config.toml
model = "contrastive image-text model"
loss = "softmax"
embed_dim = 256
text_encoder_bias = "all"
init = "lecun_normal"
Rows from block 4 of the image encoder of a small contrastive image-text model, named by matrix and row number. Rows with one number belong to one neuron. Each number is 500 + 25 x the weight over its row's rms, rounded and kept within 0 to 999. All counts start at 0. Numbers have three digits each.
After each neuron's rows are labels from the 100 images, of 14848, where the neuron reaches its highest value: "strongest on" is what is common among them. Only what is clearly more common there than usual is listed. The data: rendered rooms with furniture. In brackets: how many of the 100, against the usual share in percent.
# fc1: MLP up (encoder.blocks.4.mlp.fc1.weight, 960x320), inputs 214-319
# fc2: MLP down (encoder.blocks.4.mlp.fc2.weight, 320x960, transposed), outputs 214-319

fc1.416:472494525515462483469581525497527464516490496519526466531520500507510471504488514490490542482468512515504512520497517493489530492517458485531444483492513539492483525519526519494466477497497462471501502467513495492493475513478492472498529522512437506450484518505512520483543444482472478520501548478454507502509480506500
fc2.416:496510550516482486492476513506543480456496450496490528510499491495539524432487479462497522494479491465514533490497506518533471488461496511532486509526525486473513501493471460497513485487536469478501474512488515515579497493486525489499476492484500490533484478518460520485523557494479489490484509541478532510503488484471
strongest on: blue walls (42 vs 8.4); flower (34 vs 15.3)

fc1.88:487513491481481481492532513502475521506471532482526542471523505487539504488494471488531484466488502547478515524478505501504493437509463479534492499466499454526450515474535465515491476507511458489486469493523446487517531448503489487526489489515440522526498505512507519448489500500492495519501500480517491454534514470509
fc2.88:510482537531515511515491502472512525489542469513485502514491502480541521522491495465505532481465493506498493501477463500519490508507500498505507487528484518491485505485505500478506455501477496481527488448532495472491506499483525489441558467501469558534509485472496456496487483455512493494504499544516491541524459506472
strongest on: brown walls (25 vs 8.7)

fc1.79:492503511487514499522440524507548448514510489468407479451502454490476514517531486524483493528491487483516501526528505515486519485497498488469508475499459529517505460480532461494496513488411492504503521490515459470483529495502486478502507480550521498526472547518501460515462534496483506524521471483520507502515520525536
fc2.79:478494450495479492505524480483478535474492512499513524535484514486521486503520531489463502500535484530487497520471489492515439528500474523478518534520498494506467526535501510474508496512557495492478481506503517500502537492510458495513463503490481478521488523535481523508486468495479512497487492543514495490495481550522
strongest on: teal walls (35 vs 8.1)

fc1.16:440541491480481538543507506499459523527533474487462470505526497474518465512490469509488462511508484521480531568520501526501501490521514515483483478509476511483519543476516494504506505509468518508557504494537488450467503498485459470507485513557513510511504471485515507475470504514488487501495479498501487456486522518509
fc2.16:494475493502525486475505466492508512507507535475493494512480453509497507509520528520473509490461530500532511482527506504504458489513446495495466505501478490517481510464515477480510464494504488456590442478528499520500498515478478484514457499481484542497467480469495477492498486528464501526554511508484500517456481487523
strongest on: brown walls (33 vs 8.7)

fc1.413:435506487504446509529508517489498522549533526510480495460506500479483475497505475495533501471478519519513510535500518520472499478509493505494503513526519512471477534469547503499489517523499523502526495511551469480495494483469476491497493516526453523484542515481524469496479469515441502504484464492499499447527505508485
fc2.413:519487504480519489492517522487496455520522511539500498452456471487529533526486516503513489490494511482519506484554502560490502470495490488456507489476480481490473483522511511474501485486492480504578493523499491505466505501500475505509457494481493440492511494463499494493477484508531505487532511482507514495502506601572
strongest on: barrel (42 vs 15.2); largest object: barrel (30 vs 9.5); largest object: arch (27 vs 8.6)

fc1.61:520507494495523456473478580506482490516541504464535524489502427490496492453453485445526464518486510503510515492498521503524514450487465519497518478488519454503444512479502500497521466506513452474524449494500452484523536479527496479474492489485451507539505533492537521497489499496489459507526524489501488437494468474482
fc2.61:507478484484529487520479526498507488460512462500513505492491489495554514455500483532497530486482471463510531493493476422451435530518516512428469493547439517483492442491482491483512495532500517518513535531504487485472563503475503497545518504505539477524474519517482481492478503507514528503515508524478487536486520515468
strongest on: red walls (26 vs 8.1)

fc1.399:512476544462518481507496475462513509516533517513528491488462460500500531469488430511504509517469490580485505519513497480499541493512510495462463512498508437482484509431523486481486484498516501489533484470508433490507512481481504491475512488501448496500482479493545505477530531494466506483508491503500484463523495490518
fc2.399:501497511496499487500511503499511479512459483466490493523501485486499521538517476532463514502469514502512537504450518489503491467500437491468506478489468525548444525471533445505542480500448488511478514510512503500470500492494492486517475494521522551523484491428504489515466508497498497496436536521518511492469486464475
strongest on: count: four (38 vs 18.4); green walls (25 vs 8.4)

fc1.636:476542518488451465588499487512457529517524462466465494488478452471471472532480491493446497492504462499465534542521513518506524499522502517509525476528477471506480492498503479484533459518458514460541504522499500493492504540512479465535483515550513567500533548500511475515435491480473498493480486503519522488468502480522
fc2.636:517484454499501469462466487501518577482506528507497510532524541506457524487492514490481516524495563473507523444508466494490460483497466493481453483457519499512505532510486517503518509509540495519546486529525482493503492512520485502474465508492469504521479469449492511447499489505555487513563486480480525532497524479509
strongest on: brown walls (32 vs 8.7)

fc1.327:466478516521458505508522507511502531540479492533485498518494459477498497516507504530498479510481529510486485517512503523506476459501473482531461493538501509521510486501477525452535488504500486476503495482498507520519496496484472453557513489523495524470507491520536467485466435487473505487479502508491479510486465483516
fc2.327:500545478507546492502508476474503516507512528519511490494534490533464461495483497502485524516504462526470497464514537461529514557511510499497503481464505518479491453490563486558476512512534491494497477486443483468507495473515546499510514469492489474495495488514531514473538521486533499485499497455478499500508486498527
strongest on: trophy (41 vs 15.2); lamp (33 vs 15)

fc1.575:491520508482503513493503479501478489548472452523505514562470497484565523455524484514462465483474498514496445504515520522471533553540470494515442522535481505470499543484514476502478498504540529471478457477518504503490482514470495486526464530502504539473472474504514480505461527496476523522476489535499507463512494512454
fc2.575:521477473526521501502504501508487532456540491480503479542523516496517468478500513477512511495484476492525513477530516499504479512528504501508507491556511490496476572452477511493512528475541480508496508482485474471491532513517524514509464485489493511507471484559508510534529477489469487503558500561528491531480503501496
strongest on: count: four (42 vs 18.4); lamp (39 vs 15)

fc1.745:479509495506498507514498471521499541507512505474430491459493489482467451521499488503481462531481491466534487514528508477495518488513477557474511496489525493519486464442490507485483531498453514521555517514541508476457492485518496479479486481553496473496500539521509446502483478535523515456519491498489480477503487523459
fc2.745:497483492451515472501519496452485460532531500549520485540509504487536482525501507485505490508498482537522501526479507521448457478480470485535521482487522494497503568517515496502525489507532465482523458517524480507494523501500519497468514470501473494483568496510508514450515496487478473471546508489506507487512472540491
strongest on: teal walls (71 vs 8.1)

fc1.147:517542525531517455594448507488524527496506485467476524495522464470510493489482492501499505491495513515484483483478475492545495456476474506513543467482491442518427489525527502499521500501483467463496521472504513489515496499505497505469471520511502513548513531540524468505490477486468480516498464479508497475474524481512
fc2.147:520504513476534474511489482494521479480505516508484499528513548512501538473509490471509500494543517477489526508462519482485496518440499487487484520505482496504510533506510533521517522479543518509488558512487508525481469536537520520466507534482503482508422480480494538475524501507519521507501495464504516520507534515468
strongest on: brown walls (32 vs 8.7)

fc1.19:512505521519492492544490502477529531571454463496504548518498495469537478479512504521505433486481496486469484515522522529493495512506455490478490519492497513518459513477497499508519487520478491503512473482516488499516483502481494439475484523469454528525492472505509491489451479488464482509525494518503493487529489490499
fc2.19:512486483494518514463538497481506493487535505509535540500464478505470492471518507511503522510490509437509499469519465480494508532539491487485499487496493537519520478455517474468488487536509471494478467515458479485497511485509453503507502490482504435503518516500535482474503483476519472465483547513503473520558478534469
strongest on: window (97 vs 59.6); teal walls (32 vs 8.1)

fc1.386:494481521475518505531526497463510508542469477521473507527506528464507524495521532510510510513498535527506446512502449498505486457510507478463496488477496464527467461498483494479500491537463520497521473499508522497512482506457500465537484526518543508463502503530533427537476458478501508507517502530491519595492505479523
fc2.386:523505497488535510512474464451496506476528502493500454517507509511507481503492471476493495462487444548456508500494497518512485516495503495529484468523506547490490479502487465540488502476519446457503452487457495517498521474500560495520490479490490525477490487520463514512545512477473471456508513489511494507534448483522
strongest on: blue walls (55 vs 8.4); teal walls (30 vs 8.1)

fc1.256:477468508528468507525534476446506504539502466513496511563481530491496512535515505483486529515436516523481488509513472545505470489508551529546511506506520542495493570492490437483491510521532497476504503498502487454496486461443461508495479511489481509475561440516513487499479493505473490511465511492529471538496514493512
fc2.256:499496459501516491492481520508531501480464516522498498497515519517511477479501527488505512499457520529526534516456509506483511522512467481502460501500540539483503546461494463506521478504551518466503504497538539532485486531508517482484532509487522547454517473467515514489490510490479517514493531506496511519523467473473
strongest on: sofa (42 vs 15.2); count: three (42 vs 20.9); barrel (40 vs 15.2); largest object: sofa (36 vs 8.8)

fc1.723:492454509521518550521492520564491489535535516517497519489504450493571495500476488528484475520506491506482507517471497514449480497507492524508479552516495485468452493485543488484483457523478445494522490482521477467531517512486504515479506443553477469533494509557524478497489448489469515487475502492486478452491442539456
fc2.723:499488530547543487496497495461484486498468508483486500514484491512543495519523489490502494485477475536547499524510472486494458521521541484512458469493514523471510491476463480506467465537482468477515475498469495495492473509492499455501530484482480462475501472492481495463486477468473452451513533498497500496503465522498
strongest on: trophy (75 vs 15.2); largest object: trophy (56 vs 6.9)

fc1.633:503498526498482440507488455451462541494492494521513485481503514514506479521471454513521544497500520478492457495498493581526506447491541521558509505497507494468492553539507461532465465504536508500523470518518486494462519476505509511513500471491476484463475511501501520474514515521487476460466475470504506486529473475503
fc2.633:488455510512511497478498515487468452511469486474512515472454497480463458534500479485503489491502484482509514505431505570501503502467532509654478517503472507518513556539480525451496524463557505509487520528509512509465467506507480520547483516483517515490496477484509514497489520545502510481504495506511470497489532498529
strongest on: teal walls (36 vs 8.1)

fc1.755:474499508469454456501515519482500508519522475481518502515501500505533459496515513484456452481494494473472498495537518498501472463532494491513462466492513506489457493502491509512466517517483461491515442507527446445522509450482476493526471510480495529469487535515499507519484503475466463440461516505483498512515494469516
fc2.755:538513518500485526482509503471477463493472477523531557461502517470499529478533498524505513481509517481497520489562465480497541543567465498460465521492498488492524464496502502494519512535501518512449498525492513508521496507518479525512464490459503530511469503460487521508499489516505522497452516526481474505530488494533
strongest on: barrel (35 vs 15.2); largest object: barrel (26 vs 9.5)

fc1.255:498520506513509538484506492520512495558523494486488500530512446470505493497486484494488453486486492520499485518535497531517482518536487494466502513570502536505474502494494460508502532525506473446495478488520480504494493499470494478529524518499493502500475502523516469462495490510517499511515507530496492438479499514498
fc2.255:497504499566535507461496463515532514500457514488484503566523533497499493509525530498507513491518481515518538496501520390446501521508498492498493494472514507517508451479526512498495526493502471519428505473508512499508496510537495485470498513469491461519485493500474526474514508505518491472527508487503516523483505525454
strongest on: umbrella (45 vs 15.4); brown walls (31 vs 8.7)

fc1.683:505510533483501466504521509481476510505510504531535502490510458497531523488467485455510509512514513589513530499465500541479505468484492479523469530479506467513465557513481486502491454496528517511508481511506477493502544476500506537492543490511438482511480505478549527500502532497465518494477482478525492426554489492467
fc2.683:489454487531472490501507499479485468487507486467496496507477512510534526493496463479453500486475465502483513493498503503492471520535528523508468485493497498499517555527463521477493493483559508512460531451491520461449520479534510537476513491492499521532494493476488541516525557509507473487511500482511519524502510514513
strongest on: blue walls (69 vs 8.4)

fc1.203:517471514516491464503467494476464506539455459480475510483490477485520527494473489492504510521501465498484500518487487520500528535505534558516526534523489481513487495482534478469484477543528476460521496447538485491507465485473493500492454500525473487536500515539552469527523519505468460511458494489472503488492471507526
fc2.203:496496514517528496491479513484517517489497609496493485579476477508486514553505493483544483494481498507495495516484491504507488488483521483550502509494525509520499480458582496498485462500448495506516509493456489514491538504512512505491449495496508452497503485531531493498491498513466490486518481474504499467520495484461
strongest on: lamp (72 vs 15); largest object: lamp (43 vs 6.1)

fc1.691:488511578525480516501494467450506519504441497524493476535504523525467505467503464509529515485528483522507517502468482468538572521497507510518448502517478485527514503509511532493492536522538511484470506526526469525473451483491519516513433495477490540492491445497535516519519481534491495500496491470526495465545521495499
fc2.691:538485502510542498551518560496464473496491493497519497487489529529462544493496473484518506484527494500522525480494494485535532507506540508498512494466487528486523483524483528495489510492527506523479557511454520504461477512534520537515496495510536471519483488435502538504509545496511506501500506459525555523497521440500
strongest on: blue walls (38 vs 8.4); purple walls (25 vs 8.3)

fc1.68:472512526448470493458528512487514465550498478541530523538501540482524493504528468521498479500507495486498491517515439491462527449475479513534484479548508464519502495510510486496538526515498549515488427527509433486522477474463482518595488515516452498491515528473506490512480469491490465486477520537509484478480495489547
fc2.68:496472515501502500522497502471475482489507481510493478494473532492516483482477498523483516507534500504522520529480518527540516512503528479497532484596448528509494504554443473504470541487465510506537550541474494506487514514513502532522475480482501504482469480490479517490497540478548493489512499500487490508501518509531
strongest on: red walls (98 vs 8.1)

fc1.38:436538537484455529554453461523532476478488503429465499438503478493507455517475496537458493509515449459489468489522561496495542530535550498496522500518483504516493502501532499492487512495485520488493534501505521480488460513502495494505487494538521494465493511515536454524483497510503509454517435513468496517483516518493
fc2.38:479518458501492438479505468510519537468494507519475483516544547502508518512514484491492493521522502503517524478508527524501437468454443492506507506526513509463479526507517488530536527510486507503511478527499512516496540508546532481496530488472446494484496520468479550441513480496497517501507488522507524490490493498507
strongest on: blue walls (36 vs 8.4)

fc1.614:471518477467509531489508521523464459535538503490507536531458451512513490477473478522490453505488524518482474516545520507513491503502516495487503452521448514509497507481523458515506479521489492477506492450534442468490525475489497500478478512533478504495465499519512500502439492489472482519509500533511532437534468506471
fc2.614:497518498521538465534489540499468512514533472463485502542513529493538491484488535492526516492502481477491465502481508454535484524497529497481532492534496517493472440500500476502516478487453504515516518484549466468487515499478475519442534512483511514529481486517490528498479500491505482495545528540515481535490518472483
strongest on: umbrella (38 vs 15.4); brown walls (36 vs 8.7); barrel (34 vs 15.2); pink walls (30 vs 8)

fc1.632:493513514500506495527505486468480494509508464477462473525492457474537511497523503481453483481440513504466501513533522478514501511541463516491470455503510504482462506484484468508494539513499477472498463503534503474483492471474483468494442521570512523483518518576517469498494531484435484550462516494481532481525479492480
fc2.632:528490508491528479475506501513480518511536490507485449509504548483503479504511536500496485490504484488481509515604507467509500516562441485466528518481464469501504519480490499487498534454453480508452479486502482504482501507501510507470468510512494562511444507477496508514517479511462475495509490488506490532502499522534
strongest on: count: four (47 vs 18.4); arch (40 vs 15); barrel (36 vs 15.2); largest object: arch (26 vs 8.6)

fc1.278:483483488482462533531501516509519514557513490507502503500472471504512491513463486543490488514460472553463492574492511529511517507510499520545485500535516490471473498526490475490472464532496480448547506507552472453491482507510472505521470494538511542492521472493522511473473531452471443481473501517481511504486512494538
fc2.278:532473482502521482498503501485468514521526507494489500477519551496490549440494514484519504510510521503512521503471495492497514484519470514482502495444491500510499501494544495495487502510500484497550489524565539519501455489507506501479504491513507544479500492451558491497501498500501504517495497475483505522502505523483
strongest on: count: four (38 vs 18.4); arch (36 vs 15); sofa (35 vs 15.2); largest object: arch (25 vs 8.6)

fc1.227:454508490525510523540539481513515488565488510490476508531472462475509468508514489547461446539473492526493515525488533493503505525523508499467488473519498495508464507489498498474492530498502528476494523497498500510513478473510514492518498505493484514473517491511508506461494511514522509486507454533519449463490488524483
fc2.227:512513529516538506468481515525531523513504518486532486499532570506514511512494490518491521474557519483534558509514478480467513491480555511502468458484510513498542476506492476556475500495540472507478516551490490523485496534532523505466526503509504494512491485493504520502522530479543466469471520505489549535523514506478
strongest on: umbrella (36 vs 15.4)

fc1.214:478518525523464485556491485493496506556459486502474504530486488502507501492436501481449494514498443491485522558469532474523531504523525498478532502542489483505455469526527528521459482527472484470479509491525528499516494532460498470521494525518536514479506516500523494500487464466527492460520488513476494533466490505490
fc2.214:493493464472479487466489531531506495468480511526483502429536527464514510535505508507503497520516531486498489445489477511511472460473486500494472489484534495461509473481506504511491485516512508518543514535541521514459508527500495499463534507522474437513471532534502525476500481498478524502501515529510515528497536502488
strongest on: teal walls (26 vs 8.1)

fc1.212:515469492507528497499503530573451453534515449462476496516474480465541524468489487533471485524509512505490530522526491446492478496504541521434506506543524438499433473470473474485506475524480490498534515492498514474465520499488525516448482516513503491493514514486514477531496503473520505524485493513493470506498496460473
fc2.212:525465521545533510480481515496491484492526481547492477536512552473535473453445491516513512503462478483488485495497477529504501503490527480504499490488484475529513507521470534478473529476514514493538502518525488468453510490483509531558483475529491518496473476486502503516522529505507493507526490520495478549475539510452
strongest on: teal walls (49 vs 8.1)

fc1.302:439502524498493501507477474531524471537525514447425443460484495511477462537451499474470505520488477476492496516509497488497543502497465541494488448504525539516454479488521486487501478503462496473541497497525465479453541495475477485501475492478511533526508525513551516488468527527489440471524532473483516483515484460494
fc2.302:528518483505495460518488507466554509482519520538506484495470459491527526470480534474509504447518476549478475496547474473478433484530503483497548495511543506481484481457494520522512499496465471511519476512515497517487487486499513491541513507505495479491574496517446504515501499485478492474522481496538521484526492530495
strongest on: barrel (36 vs 15.2); largest object: barrel (28 vs 9.5); orange walls (26 vs 8.4)

fc1.298:522479498512468512492531495459476490535455492547486532523505505458515519479514460487496467493468502573476485508502486478530503459497510514501485500505538430530479513473525523492475533535503468496525460529522503527480479489499516518523473529500498518483508474516516447513533496516512518478473430516506527529529498486498
fc2.298:516503471485507481509490513507494461527545518495493487476488475527519500501479481506499525529499481487505517508528491490512450501532470511491501471499522528509492474474504477525469495506458482474484483489435471453506478458503529485510512449509480440495527519473519486486525489460472482478511546488531494497576489465500
strongest on: window (100 vs 59.6); green walls (46 vs 8.4)

fc1.609:457502498454504507514515472491494510508490505487519495521475475507527460507534482475436455482442500538498466494520524519496520480530484536520519483507517533466502528478487461459486474511552530484467492496532455470533480457467485482487469483504509511482503508513513479539463507475479501488471516498451480504503476531498
fc2.609:523508488513530503538503534512512467536470503491530481481514505505517505427495496501525550518502509496523506531531474497471504505551520490483486483493460501535499567477487490507532517501559470504432534517502521492509453530517522487478431529490504493488487500520516508499523491498510496486479528490518503510496520537451
strongest on: sofa (45 vs 15.2); barrel (42 vs 15.2); largest object: sofa (36 vs 8.8); largest object: barrel (34 vs 9.5)

fc1.206:481502501495466516467523510485512428523466496550499505525504507488539492468509494533507489508503513496489475514484456496454514477444505502500450512576503468512493512544511496497506502512504528497498423485496454489518436441471490517592519504511474491495519491491510502492502457482505491501429507555496488495482477497515
fc2.206:476471500491516512525477485452478489494498496506479477490461536495521483504480506517515509470547480509525522502500507520532515511493528468496532492592446506511483517549459467496489540460460516505548552544485483518474521528501489544530506481491513519508476481485466505494479519492532498495523489498488471502513527494529
strongest on: red walls (92 vs 8.1)

fc1.706:452525491520512491483510536519531488516497506531523534505446480503489480475512507513490450496505511471490485511533539471487519521530464494474476457533485517482494469484546491511488500504476501515529479478524461466501490457506493476521486518488465545480495493479503511539476477486463473512502534547517496479512487494488
fc2.706:544471474504496514474494506498501490494506487467565527515512499449477478552507495496497475476488500483509521505543485465504512502521461484553461506556483495458489514481495476466494486526527496502418473530514503510499471487496452488503519485479516521506471444502479521511506500486472481466494506544528499483509489554535
strongest on: count: four (38 vs 18.4); lamp (35 vs 15)

fc1.36:505488493518504505462473489481486501535564503475511514469526494508498513512424445462523484474506486506510524522494493544477497410483523490522496503518542485487446507524503491541481461493524449452521481519518442480518514461463524493521474470457453542550509530507514504484501491507472477484480466500517499512475527515521
fc2.36:494498503492488492489529479468486434497495465524539523490506512493489502498504484516500506521503483500512483490495451501503515486526502508541481484500536500508496504476519474513484507508490501507498478528472480489445594489510487481538475500481491500561553489481482488498509501488534481455504537523509508503503472510454
strongest on: barrel (50 vs 15.2); largest object: barrel (41 vs 9.5); sofa (34 vs 15.2); largest object: sofa (29 vs 8.8)

fc1.608:537460512529510504472484469485443499517541465441508509496497481495514522492436438501537504496504484525469496515475492500510482504492560563485501498477494426489469540512513505493496502535514466499547523498505492478490485513518524543482495463482476500497538483549527542547530513520512463487480461467505486485477518457517
fc2.608:519493479493519466501477548506531505465471469526516520590495493478542508482514483509490501509511488457530488492527480510485523497472535504499510495564477539524486533464483466500510523495494517520459480505484489515458549508491499455514508459482538488469493492495498489543497491491531500499497494514493483490490502513475
strongest on: lamp (73 vs 15); largest object: lamp (41 vs 6.1)

fc1.289:461534489466492478554531471539525525522475544519492540516530510483526477492499478510501517498449522557455516513496504500487475515514483478460500462479470511509501508495503544515523496523491531437500520527508501478495504492493482464477488489456540551486550465495502507457490448490506480533499508541492479500480529503487
fc2.289:483480465480537497504467464485478525498497527504493494515485505563490512520501493528495523500525500486525535462515507475536498503508468501486441484452550501529509485517494502494484496503489492499492514513522510520508455520544505492464505517446483502456494459475519499490520518511548487494494501476523539512496493492521
strongest on: teal walls (27 vs 8.1)

fc1.591:470525473462449507522529524484483503523565476442461486502516485464516455519508486480494486528450476530493508544516518497508468511519501505472516506524493529483515498449501451505524542509456506486531499478511472414500512471503474475473512486520512520476536511496469491510510511504509526503462499496473491504500497474505
fc2.591:513468464487533499509492491482491523497494572519495506516482487502510469495484471516487489529491475549558523547533529453519471514499460509472497489490501502496501482519519504510466523493487469470547468508540490518496513508511498471496473449502448532507510482481492487537529482493472474474506493502538487494477492506488
strongest on: sofa (36 vs 15.2)

fc1.76:530498483493550490547486538506466472533493441520512514506485467501528512529510471518486455515531490503492498521489512550500512486490515511541487527526494513525521515508522492496513461491523492462517494449518468510485492470478480517516475514551460491503462495520522504515474484483468496538432520520484468478479494485535
fc2.76:503512495531508495518480549518508486506546455530468519519528529461534499445501534492505551516473515507517499558519462511478480499484563501456529539486462511526461479493488471497539506463441530496494512487495494491527507481492506477460529513499496499499489503514506501506502485479509506525523483507472493519522491527488
strongest on: arch (39 vs 15); table (38 vs 15.4); brown walls (29 vs 8.7); largest object: arch (26 vs 8.6)

fc1.380:525467480484506473479490532443462516518573529506539506457489481497501481506445460508517504516523484569500531485504472496535522490465523495483502506493555464476479480490496500504523479528496460479527478508489445467508500487491502520523499459524462494519532473499541520472521490499464477481486497513512498492514491499481
fc2.380:504497532494505502507539496492485479475472485468491493517469482494524527475540506524466480496464502521507556507428497479484476528511461523457474507470513517523466536441543457464510494523460515507487533513497493537445543513553528483501476528516513493526471487478484487509449513525541512544497512473493527509485492471464
strongest on: blue walls (40 vs 8.4)

fc1.272:481527494485508500491503477490433476538468468509542505523472492489533538502526497483484444479495466503488473506511490544486509494475538498515473485506466484503524547472468473550484505500513463490504501487494455534498475471500490510505477487524483479453471503497501493551486512489501463498468451528504506490519527507507
fc2.272:515453536527515509483522483510495526458534491515458482536526503528566477484491503473509514517450513508505505524499513539498506524541479491490504535514532501519463504506496531455505496480514510472525502446513543489515497514509513494508532461514494509480486492534478491518536484489492490517486492504522490498532477513486
strongest on: umbrella (44 vs 15.4); count: four (43 vs 18.4)

fc1.311:450488516511468493494537487478484567505517478504504483513461484482481525515509483480471521522469500540480517542496492508506578505537468529485472495482566476526495504501506476423494515508502517498521509476514505458504491506502467501517491496524469547541587499521546505493495502488472483470475485475479493482490505476480
fc2.311:485513491508549478490463477518529500461486561475517489507507479506481486515506532483464480479479503452479487457526513469481505516503489491486495463518528488472503509495538466509524478483494499507535482522546442509504540500501510475503521512481525487524530502537517454509473447488474486512495525474490501489508481473525
strongest on: sofa (35 vs 15.2)

fc1.70:488553489471565527485510537528473436493570500498476496488497462489552480462485505497492462503499492480498529487532492470460517512529492515468536505520441518529470480444538465504524494501472489527544516496518428463493522481512485507492490476529495472522459513508503518517488511516499505474490512522488482430517494547472
fc2.70:519511468536498477493511506502548549477469477531492498534541535459514496538498527488522494482469492537489473467515513478467473519515498510527497535523505513479485506517522495485500474504491509471492473454499506498510516458472506516482531497491516527482505492530469510484523471494477529506489470557494506530472468545520
strongest on: brown walls (45 vs 8.7)

fc1.737:466483483488506512535484484476512452492519515449508497497481524499547464523507491451487491523495472495519515551478519515461517476509505535502518484498463512524480524488544482477452484509502466506489496499536511478483524480470473492523488555478503526481476492504507459519472516507494461482527498520513489542480494560524
fc2.737:472506450505446510486487486487477529483531477497495522444542486486496500522494488552493523521479473522510525511517533501511473486482517513501478521553533487499512488540524499516488501502515498489553478503527515502533466471521524490505499493502481481536520467546482532491499516502514507469542506496491502473486524510490
strongest on: largest object: barrel (27 vs 9.5)

fc1.190:514456531527503503539428517483467498523480487458501522467487496480528530469485499506529501537520521505488469514507465511501496490503544493470506462490484476486492497474508474448517480547505475509537510457540494497505484513474483491478504531528502481539518473566566489553468509441470456497496508495486493508487496450485
fc2.190:473495492463462484499498503485516499444505520489493484628485485456419470558493486494497508508489502493532482487501490539517479463472520511508505502514499511519474499486505467481502490487479509525487488497437482501526551469460459480525503516472505461508500509500495492505478468524522505519495491477477480492487493442527
strongest on: lamp (89 vs 15); largest object: lamp (50 vs 6.1); count: four (42 vs 18.4)

fc1.581:513496524449523482493502486483474453526530467499467459487488459455544489473498466489440500486449522516499454527551506495511513496541462525483478506492494476509463472485492485508488532501517476478515441513543469505469477489494495484519431496522510545493490531535509514538492528512413482506462467511499495488532502494510
fc2.581:499489510496508488495492480496503506512512504522491458500498536493496499500528533507495486492527499488478512522575498469517495527550463475480514510498464465514508511490480497518493509467460457513497475480481500491465501498507521509489464510513462551489447492447472498513540471504485492502508522484512499548527477513493
strongest on: count: four (44 vs 18.4); arch (41 vs 15); sofa (36 vs 15.2); barrel (35 vs 15.2)

fc1.648:498510493498488490561473511503453498505551447472452493525499482468515496518509511482479467487487480550451482515527499523506488481520487485505520470542491495492463489477488486510564492504490495479543496501511481495500544506500485499510465502553525495504532518517504479512491545471492476512505496483448494492486526498495
fc2.648:536496456515527484488531476484503560509508499523522466588546521482462532461506490487442514529496521499481523461500523462493477510486489486467478507477503507532506500517514489499503468455500503469504509534488509500500501513486505466485493470497527533492485485463487534456517494482499505493503477457470523522485509499500
strongest on: brown walls (35 vs 8.7)

fc1.690:459511512505448486506515516502493525538492537532525489503449472473490501512492492506471502504485548557481509515471485513517502483505541555494471489515488470481466523450537455484490499538526492465532453470514467489484472474487453492483489537513476511514509504523482485537452484477445477494461527493471511486507512436513
fc2.690:500528490495491500507533509495533569491494458498535501476519496493480496502513507504493515515494487537499508466499481503520541511471509486516524496496489501492507499476480467518471486511515487488428503525484515502464503505521495492483517483491505512548512484501527475493497491509524521480417530477518495523514499509527
strongest on: sofa (34 vs 15.2); largest object: barrel (25 vs 9.5)

fc1.366:468506489476472486554490528488514521528479483522544562515508497424484505500465543496555544548471505504478490477501472496524493514479502507477513491518493455512459496489509539504559524513494498518484540521476511535493487526494469481504508525465525522479545500483492509464472500524524525510536483505519467478476532497494
fc2.366:536534515470505480527503503519486502511472510509499477484532532530488539480517508490526527502538526483515532501481504493510506484494533457498462529477476525513513503544491560530509509461501537500469570532479533551461483549509530545489500537492509503479478474476515526471522488512512539519498520477508527544504535476499
strongest on: brown walls (26 vs 8.7)

fc1.329:410488525480500529470478490485463492524486483479457502506449483495522441518505454512464471515480502517490493541519454500480529462521505510498515454510468495490454470477487462459476548499482522520520490515534485486482540497460474497534494500474514560482426490501524478553446505486467489495495514525500479510496496480525
fc2.329:483493523502491530462509478491507525502520485488468506466480486524485487476483513557473465514486508515470476520530525517583502493516455515460488492540540467501497464513501506491477486534477479493494454472507491471442532465512494483516498520502483537522525535512521484525520491487473470470482523520554494480531472500527
strongest on: arch (45 vs 15); count: four (41 vs 18.4); sofa (38 vs 15.2); largest object: arch (29 vs 8.6)

fc1.349:476479537480466477506462511502504513517529490520512503481488499507525479526450497508518520508450505513496461488491521528486527494497526491489512501522540483473481495530493493501520470519521491489468484493518449454479509462468501520504505490510484488520517497575568499546503497479493465479473527507482497478506480521508
fc2.349:481533529504526491529516516508470463486481508470512519565478436529500518535481520505503486471505501493467501525542508502481487530569503501572494476493485513524517492460467502501503480463477487531479526483542459500517448508507519515549463542497519526504503486510472502516470499501485498478509505485504504489508489484543
strongest on: lamp (59 vs 15); largest object: lamp (32 vs 6.1)

fc1.477:499490493499480459501497550474467504530506441490429479523486493485508508504482489523493492560476484500481515498539473491521531508498507513463493469532524500499497427484516481475532499520431472484539495474495484459526523505500465469533519519517490476524516529499550513468493482466513465516460542506503464498521477484557
fc2.477:520508534535548503512510471479519494493505531515489510549549544470533507484497509451494506530460487508476509523489496498512463518490495501506510527494467467515501527487553484501505512483547508470499476488505491488495529467480518495484450500513511495505484509568489505501525493485473488500497425516502503534497477509503
strongest on: teal walls (66 vs 8.1); count: four (39 vs 18.4)